python train.py --arch="regnet" --model="image classifier" --dataset="procedural textures in two colours, tilted and lit" --train_examples=195000 --image_size=40 --crop_scale_min=1 --horizontal_flip=true --targets=["pattern"] --num_classes=31 --norm="batchnorm" --activation="silu" --channel_attention="se" --depths=[4, 7, 7] --kernel_size=3 --stem="deep" --widths=[64, 128, 256] --loss="cross_entropy" --head_dropout=0.2 --init="kaiming_normal" --residual_init="zero_last" --optimizer="normuon" --muon_scale="spectral" --lr=0.016 --momentum=0.95 --nesterov=true --orthogonalizer="newton_schulz_5" --adamw_lr_other_params=0.00082 --grad_clip=1.0 --steps=14300 --batch_size=128 --epochs=9.4 --lr_schedule="cosine_restarts" --final_lr_fraction=0.05 --warmup_steps=710 --weight_decay=0.04 --adamw_weight_decay_other_params=0
Rows from block 15 of a small image classifier, named by matrix and row number. Rows with one number belong to one channel. Each number is 200 + 20 x the weight over its row's rms, rounded and kept within 0 to 999. All counts start at 0. After the name is the row's rms in percent of the matrix's.
After each channel's rows are labels from the 100 images, of 14976, where the channel reaches its highest value: "strongest on" is what is common among them. Only what is clearly more common there than usual is listed. The data: procedural textures in two colours, tilted and lit. In brackets: how many of the 100, against the usual share in percent.
# convs1: grouped (16 groups) 3x3 conv (model.blocks.15.convs.1.weight, 256x16x3x3, each kernel summed), inputs within the group 0-15
# convs2: expand pointwise conv (model.blocks.15.convs.2.weight, 256x256x1x1, transposed), outputs 0-63

convs1.62,043,213,202,162,226,201,188,215,240,229,194,209,185,201,215,188,176
convs2.62,099,188,223,194,194,194,203,213,211,208,217,205,203,200,206,203,201,192,190,202,228,216,193,216,203,186,211,187,205,216,227,200,243,197,186,187,178,219,219,182,222,198,205,208,197,201,190,227,209,188,206,206,174,219,169,171,216,193,211,189,225,182,197,207,210
strongest on: woven (99 vs 3.3); coarse scale (76 vs 30.1)

convs1.69,136,180,180,190,212,211,165,167,199,214,204,194,155,213,198,188,181
convs2.69,108,225,218,213,189,203,210,184,222,203,211,205,215,188,233,184,216,193,212,210,227,204,240,259,215,210,224,191,157,201,165,182,195,190,177,232,217,204,182,211,192,214,198,184,209,209,214,163,227,225,163,190,176,220,191,203,209,204,238,186,197,110,185,185,183
strongest on: seen at a slant (84 vs 39.6); scaly (27 vs 3)

convs1.27,046,183,193,197,196,167,207,222,220,154,210,172,208,178,194,186,215
convs2.27,101,217,175,197,198,226,182,201,141,217,198,195,187,224,204,188,179,189,216,197,218,181,183,259,239,206,197,217,184,222,200,268,168,140,216,183,190,186,213,218,187,199,215,193,178,184,187,168,184,215,189,204,219,218,208,189,191,201,176,195,236,200,201,207,215
strongest on: cracked (100 vs 3.1)

convs1.81,095,159,211,202,179,160,178,196,205,204,215,167,205,203,202,179,215
convs2.81,083,177,191,184,190,175,229,177,202,211,216,214,180,175,204,200,210,219,199,208,185,209,230,240,205,200,201,199,211,196,175,169,226,163,194,204,185,207,197,213,207,198,174,209,159,192,153,219,188,189,195,181,195,236,233,176,177,163,227,209,174,218,194,214,236
strongest on: furry (69 vs 3.1)

convs1.241,058,212,216,218,186,213,188,239,171,204,219,211,214,195,243,202,213
convs2.241,091,169,145,170,200,164,198,211,221,232,230,230,197,203,214,188,197,179,187,235,222,206,221,175,196,205,177,178,219,199,194,158,194,170,197,203,221,183,210,189,220,202,184,225,200,196,201,199,199,203,198,233,201,172,211,193,175,198,190,195,182,193,244,207,198
strongest on: veined (58 vs 3)

convs1.83,062,199,175,216,185,163,182,157,207,188,205,198,202,178,188,200,171
convs2.83,100,199,163,197,171,217,177,211,226,239,209,199,210,181,217,236,196,232,200,190,188,181,211,212,199,184,227,169,237,174,194,200,189,187,198,278,238,244,207,203,249,211,170,208,208,198,217,226,189,207,189,206,182,177,188,181,182,199,208,194,162,189,191,233,179
strongest on: furry (29 vs 3.1)

convs1.144,049,212,195,200,192,188,212,213,227,222,181,190,182,181,211,247,167
convs2.144,093,213,153,194,206,242,211,199,197,196,227,176,184,215,196,198,197,202,206,210,207,196,222,188,174,197,194,171,187,181,197,262,182,200,224,195,177,194,217,224,206,226,195,171,196,210,173,203,200,203,203,202,202,184,195,197,227,195,246,218,217,202,238,198,218
strongest on: coarse scale (65 vs 30.1); spotted (54 vs 3.2)

convs1.104,090,170,181,205,151,193,201,180,211,182,184,216,182,216,211,190,176
convs2.104,097,173,187,188,218,185,169,232,213,190,183,212,195,206,232,192,205,244,183,169,228,176,188,210,185,191,229,202,189,170,230,194,192,195,210,156,200,229,195,193,195,213,198,173,140,208,196,187,231,180,216,222,186,213,226,178,199,182,192,229,205,192,174,197,191
strongest on: crosshatched (36 vs 3.3); labyrinth (31 vs 3)

convs1.84,119,165,172,207,182,166,177,172,204,199,224,183,224,208,204,202,203
convs2.84,091,193,200,195,208,220,234,182,213,200,202,193,216,227,178,215,199,216,221,213,189,238,234,266,181,205,171,202,165,190,200,190,203,218,201,188,170,199,189,179,195,206,165,214,201,190,185,212,193,226,197,189,205,209,191,210,188,171,199,213,175,156,187,194,214
strongest on: furry (47 vs 3.1)

convs1.57,031,167,182,202,193,191,235,207,245,193,183,187,218,201,214,188,220
convs2.57,095,170,197,173,198,207,211,188,201,209,185,239,204,211,227,176,178,205,206,200,190,180,189,222,202,223,217,202,199,187,194,190,192,171,184,197,214,204,187,207,213,219,203,213,181,174,199,182,216,192,181,188,191,156,217,196,217,218,215,183,290,218,205,192,212
strongest on: woven (82 vs 3.3); coarse scale (80 vs 30.1)

convs1.205,048,196,231,220,214,212,232,209,223,208,185,170,199,181,174,201,172
convs2.205,099,207,194,164,169,209,230,164,204,231,201,212,172,223,149,194,189,168,190,174,196,195,197,208,187,227,217,199,151,171,183,188,198,175,218,187,202,198,205,201,212,226,186,202,214,168,213,204,200,203,193,185,198,191,198,204,208,214,248,190,192,171,188,216,210
strongest on: cloudy (91 vs 3.3)

convs1.185,154,175,163,201,212,174,173,212,209,218,209,177,164,206,213,201,215
convs2.185,079,204,206,205,195,209,171,199,244,198,210,195,220,190,189,187,226,215,237,198,188,239,209,190,212,210,196,188,203,256,228,208,161,199,215,178,213,213,178,170,184,185,187,179,199,187,227,211,212,220,205,222,232,178,180,179,217,179,205,196,175,225,168,214,169
strongest on: dotted (90 vs 3.3)

convs1.239,067,197,201,192,203,217,213,216,227,197,162,198,179,226,181,168,231
convs2.239,093,192,220,189,191,217,190,189,210,195,174,241,194,201,211,186,193,216,186,224,191,177,182,195,170,213,134,187,203,231,204,183,234,190,185,179,191,207,192,203,191,196,206,212,216,173,195,161,212,199,182,168,195,211,184,207,220,180,202,197,198,212,198,196,191
strongest on: coarse scale (65 vs 30.1); studded (52 vs 3.3)

convs1.15,038,230,186,185,233,215,210,209,194,181,204,246,208,202,180,188,177
convs2.15,098,229,184,184,191,223,188,245,172,227,180,189,178,196,203,181,185,180,222,178,203,225,230,216,189,194,187,206,183,196,207,219,207,189,184,196,216,217,197,206,203,159,199,172,214,175,215,196,139,204,205,211,196,233,186,203,208,188,220,232,226,219,226,188,178
strongest on: spiral (99 vs 3.2)

convs1.109,162,209,194,206,214,176,203,208,169,175,190,187,191,229,201,241,169
convs2.109,127,205,251,213,255,218,156,213,191,218,179,204,196,179,215,192,165,222,182,211,134,198,216,197,218,209,183,200,205,212,194,182,265,196,227,196,222,223,223,200,181,209,212,200,213,183,227,175,210,200,226,160,188,232,194,227,217,183,196,199,199,221,185,199,169
strongest on: seen at a slant (70 vs 39.6); diamond (26 vs 3.4)

convs1.80,159,216,193,145,207,227,217,206,202,208,199,198,196,184,184,215,166
convs2.80,114,227,186,209,215,230,184,163,201,209,203,195,202,216,192,203,197,183,217,186,175,210,219,231,188,218,203,245,154,196,229,145,160,193,204,207,215,181,153,185,198,164,201,168,200,179,215,197,211,194,180,206,182,196,210,206,187,218,251,182,181,194,206,184,187
strongest on: looped (77 vs 3.4); coarse scale (61 vs 30.1)

convs1.202,166,188,201,236,182,187,218,222,168,185,180,201,179,216,193,190,235
convs2.202,124,202,176,193,164,203,237,203,214,220,204,184,211,189,213,224,192,175,237,195,205,222,175,179,180,205,215,197,213,223,213,160,201,213,199,178,200,205,194,217,194,228,215,241,193,212,214,217,199,216,211,197,212,221,191,191,201,190,145,212,222,195,202,203,197
strongest on: coarse scale (87 vs 30.1); wavy (72 vs 3.2); zigzag (28 vs 3.1)

convs1.103,041,244,210,183,219,201,207,212,242,203,166,204,200,219,206,205,214
convs2.103,109,216,206,203,182,190,209,212,171,195,186,221,180,224,220,194,213,235,200,206,188,223,177,199,203,206,196,193,204,181,201,240,221,185,180,148,204,158,192,197,206,226,193,209,203,226,208,232,191,194,191,181,189,206,192,219,213,223,191,168,203,222,198,216,207
strongest on: crosshatched (73 vs 3.3); seen at a slant (68 vs 39.6)

convs1.254,065,199,227,195,179,188,198,205,194,234,183,217,207,222,235,237,195
convs2.254,095,213,208,233,196,234,216,179,200,207,221,205,211,212,195,186,194,175,180,192,190,201,187,170,202,200,174,195,226,190,193,216,181,166,213,208,176,195,205,190,217,204,182,152,194,231,234,175,192,182,183,193,209,188,206,198,177,235,222,191,215,176,245,228,207
strongest on: veined (71 vs 3)

convs1.0,066,179,180,224,169,173,170,209,202,174,189,200,208,178,179,222,196
convs2.0,094,239,180,189,201,163,212,217,192,205,187,200,191,206,192,179,193,218,207,205,197,190,209,229,199,161,163,204,195,212,202,193,197,199,196,202,198,176,185,199,191,218,190,180,150,213,181,169,199,202,192,238,192,214,220,193,191,187,211,217,198,240,211,218,166
strongest on: cloudy (36 vs 3.3)

convs1.170,089,193,199,221,164,223,171,208,185,192,228,195,206,161,187,209,216
convs2.170,093,216,208,194,196,216,205,216,207,222,214,229,198,203,212,156,202,191,214,187,204,203,170,198,175,199,177,188,218,215,193,209,207,197,158,188,222,233,206,198,174,208,212,276,158,206,199,182,178,240,171,211,229,214,215,207,192,206,219,238,187,215,176,200,216
strongest on: spiral (99 vs 3.2)

convs1.98,126,199,224,180,180,186,195,180,159,182,189,209,198,179,207,162,217
convs2.98,097,199,227,224,187,218,203,190,222,217,177,202,185,213,205,227,231,180,202,209,190,202,204,197,190,181,245,198,213,206,210,213,159,213,215,209,175,168,182,199,221,205,213,165,176,197,179,168,205,218,211,227,171,205,211,197,186,197,172,188,212,152,179,197,204
strongest on: labyrinth (30 vs 3); scaly (25 vs 3)

convs1.3,085,154,182,207,181,174,167,195,216,182,188,175,188,190,188,201,208
convs2.3,089,224,201,196,193,192,203,214,213,228,195,210,209,220,193,196,192,185,217,183,233,159,188,179,167,186,179,181,133,216,193,216,226,230,191,190,211,211,187,204,215,216,192,152,237,160,210,160,210,235,214,182,188,199,195,229,166,202,201,223,213,181,207,180,228
strongest on: spiral (67 vs 3.2)

convs1.207,043,184,166,179,199,202,202,200,222,213,157,167,177,197,189,188,192
convs2.207,098,196,213,158,172,201,180,190,194,223,198,190,185,218,168,166,181,210,148,210,167,188,201,175,208,214,201,202,214,166,177,196,191,202,216,206,195,224,187,194,182,185,178,191,190,188,200,185,206,209,186,201,205,192,146,214,194,195,201,206,182,209,205,208,182
strongest on: cloudy (96 vs 3.3)

convs1.118,044,222,194,205,189,183,181,157,201,184,183,199,190,233,210,187,165
convs2.118,089,201,183,195,189,197,203,221,193,133,198,214,189,204,209,194,183,192,200,206,186,161,215,182,189,226,214,189,212,214,212,167,217,209,212,190,184,215,196,181,200,210,211,184,193,208,202,226,167,206,174,164,219,182,159,239,208,236,186,199,249,216,192,223,164
strongest on: veined (39 vs 3); bubbly (30 vs 3.2)

convs1.204,036,164,203,193,167,205,233,207,184,197,174,176,176,187,187,214,214
convs2.204,093,194,191,206,203,212,218,211,200,226,206,209,175,193,185,149,178,195,164,212,208,217,248,186,198,217,230,201,198,198,212,222,199,194,227,193,246,205,195,186,197,203,175,173,174,225,228,196,218,215,188,193,168,190,176,192,181,216,218,221,195,180,226,178,157
strongest on: cloudy (93 vs 3.3)

convs1.106,133,177,199,200,154,172,186,189,179,189,170,215,180,212,212,182,195
convs2.106,126,197,207,216,216,170,167,207,261,211,205,193,189,173,183,205,159,205,205,190,226,178,214,220,190,203,187,177,187,203,200,203,173,194,208,207,201,233,188,210,221,214,214,190,207,204,184,198,194,206,245,210,172,203,218,188,204,218,192,213,200,211,189,175,183
strongest on: speckled (99 vs 3.2)

convs1.51,093,162,208,203,200,220,196,195,167,190,192,157,213,227,202,179,190
convs2.51,090,199,217,178,206,169,164,191,201,231,218,209,209,147,229,209,222,220,193,211,214,222,191,197,201,201,219,212,139,209,245,201,186,190,212,213,206,178,187,215,209,191,247,211,185,176,208,194,216,224,195,194,196,201,201,219,210,199,189,188,181,203,195,220,188
strongest on: looped (46 vs 3.4)

convs1.105,059,252,206,189,245,205,194,221,181,198,203,207,179,186,196,201,196
convs2.105,093,203,208,201,200,171,188,198,178,194,199,212,190,188,201,210,157,222,173,183,191,195,223,167,215,182,197,206,224,219,191,218,211,193,195,219,198,212,190,201,214,213,207,235,212,186,211,198,186,210,166,210,205,201,208,210,192,196,197,201,222,224,201,206,200
strongest on: crosshatched (54 vs 3.3); labyrinth (37 vs 3)

convs1.25,037,215,210,213,205,164,200,208,194,179,207,162,202,189,160,222,220
convs2.25,094,201,189,182,184,202,157,185,200,188,180,202,197,209,201,208,207,187,206,150,224,215,195,150,215,156,193,174,178,203,244,169,168,172,200,190,202,199,194,204,214,194,221,213,163,192,199,205,194,209,205,188,205,205,205,195,232,195,167,204,185,206,178,182,195
strongest on: cracked (99 vs 3.1)

convs1.12,052,211,208,201,212,263,211,211,195,192,213,220,178,189,181,184,203
convs2.12,095,193,196,194,205,220,194,200,179,241,219,221,195,232,220,186,192,205,214,214,208,223,194,177,185,234,214,210,198,189,205,204,186,180,207,221,215,103,188,241,216,205,199,207,206,218,218,189,199,161,183,201,199,210,212,179,205,164,201,198,244,180,228,229,197
strongest on: cracked (74 vs 3.1)

convs1.197,045,209,216,188,200,214,206,206,220,192,185,168,203,160,197,219,156
convs2.197,101,215,222,182,190,168,199,164,203,207,200,178,220,205,154,166,190,211,196,202,197,202,214,169,211,240,213,202,171,203,213,227,203,214,206,205,217,200,207,217,205,199,182,213,193,170,187,220,208,190,195,215,179,233,219,218,179,183,231,197,185,231,203,153,184
strongest on: cloudy (75 vs 3.3)

convs1.117,128,195,174,191,180,187,200,183,167,246,227,187,185,213,192,191,190
convs2.117,107,214,234,180,200,165,194,234,209,194,194,167,202,206,221,201,205,175,216,235,184,197,194,259,194,208,214,204,235,215,222,195,177,184,191,157,217,181,202,200,217,210,204,186,184,214,224,165,187,209,199,217,191,183,250,230,247,173,245,194,163,228,188,210,199
strongest on: crosshatched (81 vs 3.3)

convs1.234,148,205,207,219,208,205,219,194,187,173,176,179,174,212,165,162,211
convs2.234,101,220,209,192,207,221,202,230,214,196,216,189,199,194,219,228,179,220,222,196,146,195,199,225,176,208,190,181,169,232,186,250,216,162,210,202,176,223,226,239,213,221,220,177,214,209,194,192,217,191,219,180,203,217,207,198,210,205,186,192,161,220,213,190,190
strongest on: cloudy (64 vs 3.3)

convs1.31,066,199,199,188,197,179,196,197,200,190,211,192,190,186,131,216,212
convs2.31,085,231,196,213,230,192,223,237,208,199,180,202,199,256,187,176,178,192,174,199,179,202,200,225,203,221,225,177,224,189,254,166,204,193,168,189,215,221,215,245,224,185,227,188,183,211,209,218,198,220,210,216,198,178,210,215,251,187,195,222,236,242,233,177,215
strongest on: cracked (82 vs 3.1)

convs1.4,037,221,216,210,210,227,198,170,191,198,189,215,190,158,180,172,180
convs2.4,087,227,214,198,191,175,205,213,214,217,185,183,187,191,202,184,190,204,204,207,205,177,215,212,197,203,219,172,192,183,186,237,163,181,134,229,207,211,178,205,221,201,190,187,212,186,222,217,159,212,198,198,186,212,201,245,211,169,194,194,198,220,205,173,179
strongest on: spiral (96 vs 3.2)

convs1.73,058,204,160,181,212,229,153,193,196,190,211,201,187,178,201,197,183
convs2.73,103,162,201,203,188,196,196,191,213,227,202,254,204,249,176,226,208,188,192,226,180,188,191,206,189,191,196,198,204,203,223,184,183,164,199,179,237,192,209,198,204,192,206,219,195,215,214,175,213,184,211,199,183,209,166,180,187,186,181,178,193,212,198,231,200
strongest on: veined (26 vs 3)

convs1.100,058,217,232,182,208,176,185,223,166,184,182,185,207,188,182,225,218
convs2.100,095,198,183,230,196,169,204,250,195,220,184,217,183,209,206,163,223,194,206,208,200,184,168,180,193,222,213,187,173,179,209,180,232,205,200,177,229,225,118,193,190,210,202,191,186,209,216,222,203,230,178,194,178,220,191,229,218,197,261,202,202,236,205,230,217
strongest on: coarse scale (66 vs 30.1); grid (65 vs 3.3)

convs1.46,131,219,163,211,186,168,175,161,212,177,191,189,206,207,197,205,213
convs2.46,107,211,209,193,182,175,213,221,208,203,222,218,188,243,228,199,184,213,151,212,201,195,246,185,166,204,198,210,161,193,183,203,218,178,239,177,211,218,189,226,192,218,140,162,219,175,211,226,221,191,204,175,188,209,187,187,186,160,194,196,200,229,212,220,178
strongest on: seen at a slant (65 vs 39.6)

convs1.85,092,168,174,213,192,176,180,173,200,181,191,170,203,189,169,180,194
convs2.85,104,186,184,206,233,182,180,213,236,231,171,191,204,227,214,203,179,196,224,234,199,189,180,176,152,191,227,190,174,198,191,221,191,204,229,235,214,229,220,192,205,185,171,196,210,184,219,250,225,217,187,182,176,221,207,195,236,213,188,191,178,186,183,195,199
strongest on: furry (82 vs 3.1)

convs1.55,041,231,202,210,211,183,203,204,257,196,191,228,194,225,207,210,197
convs2.55,104,200,202,202,216,179,206,188,234,163,205,212,212,230,202,193,201,217,183,196,219,203,194,190,212,204,206,163,207,222,220,170,168,196,184,214,208,234,216,214,180,199,200,193,201,209,188,191,186,204,220,202,166,230,204,177,185,194,182,197,265,216,181,170,185
strongest on: woven (100 vs 3.3); coarse scale (72 vs 30.1)

convs1.95,089,201,167,169,184,220,205,191,202,198,178,191,199,202,206,252,219
convs2.95,095,213,196,205,214,211,186,209,202,211,186,170,184,191,204,193,185,208,209,221,175,163,203,165,210,215,218,221,216,214,173,168,164,219,174,238,205,197,177,223,180,213,189,237,193,175,191,217,203,190,193,185,224,206,199,202,234,191,193,222,177,180,157,202,243
strongest on: veined (26 vs 3)

convs1.37,066,177,180,201,185,170,169,195,182,184,195,176,197,214,173,221,171
convs2.37,090,239,186,173,185,202,205,222,144,235,166,191,205,171,193,166,198,172,221,192,187,190,196,194,179,210,154,211,179,183,169,200,169,190,225,199,210,218,169,217,164,187,191,169,251,253,199,207,236,217,210,202,199,187,222,203,185,224,199,211,223,170,216,235,193
strongest on: marbled (74 vs 3)

convs1.156,155,232,184,178,204,205,200,223,199,201,231,173,222,174,207,207,166
convs2.156,102,213,175,198,196,198,223,167,212,202,187,218,207,203,204,223,194,159,202,231,200,221,211,193,195,196,198,202,200,161,189,221,181,182,198,205,202,194,185,230,194,199,153,170,198,215,211,162,223,223,190,222,209,221,238,226,171,178,187,203,195,164,209,183,221
strongest on: speckled (76 vs 3.2)

convs1.87,059,195,209,220,217,213,203,190,170,184,194,220,189,172,161,175,174
convs2.87,096,203,182,244,218,221,220,216,218,192,198,208,202,183,222,209,220,183,191,244,210,205,211,226,223,179,244,189,172,188,174,230,200,225,176,217,221,233,199,215,203,226,198,169,258,229,229,189,192,215,202,199,213,213,190,227,227,217,201,205,194,184,242,213,203
strongest on: marbled (88 vs 3); coarse scale (60 vs 30.1)

convs1.97,053,218,186,194,211,216,215,247,231,193,218,208,206,198,200,226,169
convs2.97,100,196,185,194,189,177,196,181,237,175,193,207,177,211,172,192,206,225,208,201,165,181,191,207,190,230,199,201,157,217,187,212,190,201,213,111,206,193,217,204,201,222,238,204,187,204,232,219,211,207,210,199,161,207,193,201,191,228,192,197,195,193,193,212,209
strongest on: crosshatched (61 vs 3.3); labyrinth (28 vs 3)

convs1.107,041,215,155,194,222,201,202,225,223,206,188,203,187,210,193,243,195
convs2.107,106,192,202,195,171,195,192,196,173,161,195,192,195,200,192,202,197,184,188,209,188,204,206,193,202,210,199,212,179,190,218,184,211,178,192,176,179,185,199,216,230,220,219,175,206,202,175,195,199,211,182,194,192,211,211,220,237,249,167,196,210,224,188,203,193
strongest on: labyrinth (43 vs 3); crosshatched (32 vs 3.3)

convs1.113,145,216,186,179,195,164,192,157,183,225,208,198,172,200,177,199,203
convs2.113,132,168,196,187,195,189,198,198,202,231,196,209,198,207,228,210,201,182,193,173,218,204,182,189,206,186,189,218,208,200,193,170,162,206,213,160,215,187,185,189,241,217,173,212,193,184,208,194,179,181,197,232,145,144,231,198,177,192,236,205,196,219,187,172,195
strongest on: crosshatched (93 vs 3.3)

convs1.40,052,210,174,156,191,209,223,192,202,196,207,233,227,189,183,190,177
convs2.40,090,218,215,193,180,213,220,262,172,191,176,170,197,174,219,171,196,177,178,171,202,213,205,210,191,228,194,185,141,195,222,187,188,217,187,193,150,217,182,203,214,194,209,229,167,214,210,177,188,192,191,195,201,175,221,216,180,229,181,192,167,193,203,176,158
strongest on: coarse scale (65 vs 30.1); diamond (33 vs 3.4)

convs1.127,129,196,185,191,170,180,191,176,181,242,208,191,190,226,194,178,176
convs2.127,096,217,228,196,165,184,214,209,233,188,188,203,205,187,226,217,217,159,195,227,214,198,192,243,207,190,190,221,179,222,214,178,157,173,191,178,192,185,201,170,255,201,176,211,158,201,212,176,184,195,190,232,224,208,189,198,209,174,236,194,190,199,208,170,178
strongest on: crosshatched (80 vs 3.3)

convs1.6,084,161,197,223,204,169,166,197,187,174,184,210,203,200,180,224,196
convs2.6,106,234,180,188,197,180,203,190,196,202,196,197,150,209,161,174,183,215,194,192,200,187,195,198,166,232,149,185,203,241,159,204,190,205,217,181,233,226,204,212,219,189,211,173,213,203,210,197,198,208,172,174,185,173,202,209,222,174,211,211,205,195,178,196,215
strongest on: cloudy (41 vs 3.3)

convs1.181,124,203,230,209,184,218,205,162,173,212,190,220,227,186,203,169,190
convs2.181,086,186,214,217,199,199,229,214,198,204,193,198,220,208,187,128,205,195,165,179,167,191,184,203,224,184,194,178,225,208,212,199,216,184,196,218,218,222,236,226,196,177,205,211,181,189,208,176,207,175,189,216,192,198,186,167,210,173,202,159,179,169,205,161,191
strongest on: veined (84 vs 3)

convs1.200,051,211,194,199,208,217,185,179,215,216,200,191,183,238,172,181,241
convs2.200,093,211,172,195,208,188,182,215,252,169,157,202,194,207,216,189,173,205,178,174,193,209,197,202,200,194,237,204,172,197,185,217,182,172,213,198,165,160,189,198,202,174,193,203,224,213,213,214,202,198,154,201,199,208,199,208,235,228,176,191,219,184,212,196,196
strongest on: scaly (84 vs 3); coarse scale (70 vs 30.1)

convs1.36,198,171,216,184,243,220,186,216,176,218,214,196,202,177,217,211,217
convs2.36,137,195,224,204,195,220,198,197,203,206,184,219,177,180,221,198,185,195,203,186,198,207,163,233,223,182,217,198,155,185,191,211,209,175,219,219,204,209,214,262,185,222,219,192,223,204,187,229,211,200,203,197,210,171,194,187,191,173,181,185,189,206,211,190,207
strongest on: seen at a slant (85 vs 39.6); labyrinth (57 vs 3); wavy (35 vs 3.2)

convs1.196,144,193,177,176,175,214,173,175,179,211,193,221,224,214,184,173,216
convs2.196,115,184,173,203,192,228,214,183,165,220,211,178,209,166,187,237,193,207,221,198,191,209,188,207,226,172,198,193,200,212,213,196,146,211,234,188,150,184,182,202,196,237,195,206,175,198,178,183,228,193,241,216,190,222,190,202,235,196,180,199,167,185,201,184,204
strongest on: scaly (100 vs 3); seen at a slant (83 vs 39.6)

convs1.145,168,235,213,182,213,176,195,221,206,225,197,177,188,182,181,205,163
convs2.145,109,181,182,196,191,207,224,222,206,169,204,183,220,195,237,187,214,202,231,209,218,156,218,201,199,201,222,194,198,186,172,221,191,218,196,191,212,211,182,216,213,210,153,195,199,204,213,223,206,186,202,197,215,226,213,178,201,199,205,231,190,181,227,190,204
strongest on: seen at a slant (93 vs 39.6); zigzag (58 vs 3.1); wavy (29 vs 3.2)

convs1.149,149,214,185,191,200,215,177,202,181,175,243,184,221,185,216,183,171
convs2.149,110,179,187,175,196,197,200,205,188,228,181,265,219,194,219,222,211,201,202,215,209,143,162,201,187,210,182,223,192,185,171,200,161,162,206,198,207,217,189,190,187,178,209,216,206,184,129,192,177,196,194,214,250,192,195,198,220,177,191,193,192,203,208,188,190
strongest on: speckled (77 vs 3.2)

convs1.58,065,207,175,187,189,164,199,197,211,196,171,199,170,160,196,196,225
convs2.58,095,180,166,209,162,211,214,153,168,186,188,271,178,211,194,189,186,210,204,196,199,201,231,207,173,205,188,212,169,198,165,218,203,222,150,209,236,199,203,208,174,211,225,196,172,189,211,203,209,194,209,169,214,246,178,153,188,185,175,220,223,218,179,197,211
strongest on: woven (100 vs 3.3); coarse scale (71 vs 30.1)

convs1.24,060,203,187,197,228,158,224,191,209,168,213,181,214,196,193,172,218
convs2.24,100,207,183,195,200,202,205,217,181,203,152,198,211,193,184,212,208,193,238,120,215,188,152,257,201,198,181,224,186,217,187,235,215,133,212,212,175,154,215,201,197,193,216,168,205,200,191,214,193,235,201,210,209,226,200,195,161,186,194,182,258,189,196,180,186
strongest on: cracked (99 vs 3.1)

convs1.182,155,175,175,200,204,167,175,202,221,218,213,171,165,204,215,190,208
convs2.182,097,219,211,198,207,192,213,204,196,166,197,212,219,195,195,197,200,197,194,141,209,206,164,195,205,164,185,182,218,232,212,180,184,193,200,205,228,216,203,193,188,172,191,220,192,171,227,189,191,209,212,199,236,144,171,209,224,189,181,214,180,204,182,176,173
strongest on: dotted (83 vs 3.3); coarse scale (68 vs 30.1)

convs1.1,141,165,165,185,213,178,169,191,186,174,189,212,206,197,182,222,207
convs2.1,099,206,167,192,208,185,170,188,176,187,243,203,235,232,206,186,206,243,215,209,184,216,225,198,238,196,194,209,189,207,245,209,201,209,202,213,219,182,202,207,181,217,208,179,217,215,205,214,247,194,188,186,203,194,208,200,185,191,227,169,236,179,179,204,202
strongest on: dotted (92 vs 3.3); coarse scale (78 vs 30.1)

convs1.48,092,192,172,212,192,175,195,199,187,210,166,186,188,148,212,191,194
convs2.48,091,205,172,200,189,177,189,180,212,182,197,202,175,222,200,190,178,203,180,187,190,184,220,194,187,203,219,233,232,188,180,219,202,210,211,206,209,261,231,179,187,202,228,206,184,188,192,187,221,242,202,230,216,213,191,211,175,221,139,190,213,196,206,186,170
strongest on: woven (99 vs 3.3); coarse scale (69 vs 30.1)

convs1.150,049,225,180,193,196,214,210,192,214,191,213,168,250,201,194,192,171
convs2.150,084,198,228,199,182,248,196,186,199,185,225,205,179,225,201,218,183,180,222,196,176,194,207,200,196,212,214,187,226,191,208,177,194,188,209,189,213,193,237,245,195,209,207,166,201,230,206,190,203,205,172,214,193,207,183,154,174,174,157,222,210,194,241,186,231
strongest on: speckled (36 vs 3.2)

convs1.93,120,166,193,184,192,159,174,190,208,224,224,183,223,188,208,195,189
convs2.93,080,248,207,179,229,232,174,177,218,205,207,190,201,191,189,189,209,220,231,208,197,200,245,202,193,184,218,181,175,178,199,213,214,182,195,207,184,194,190,180,212,189,166,175,182,201,181,205,213,184,221,199,189,202,195,234,191,179,225,163,183,210,216,179,216
strongest on: seen at a slant (75 vs 39.6); wood (35 vs 3.1); furry (27 vs 3.1)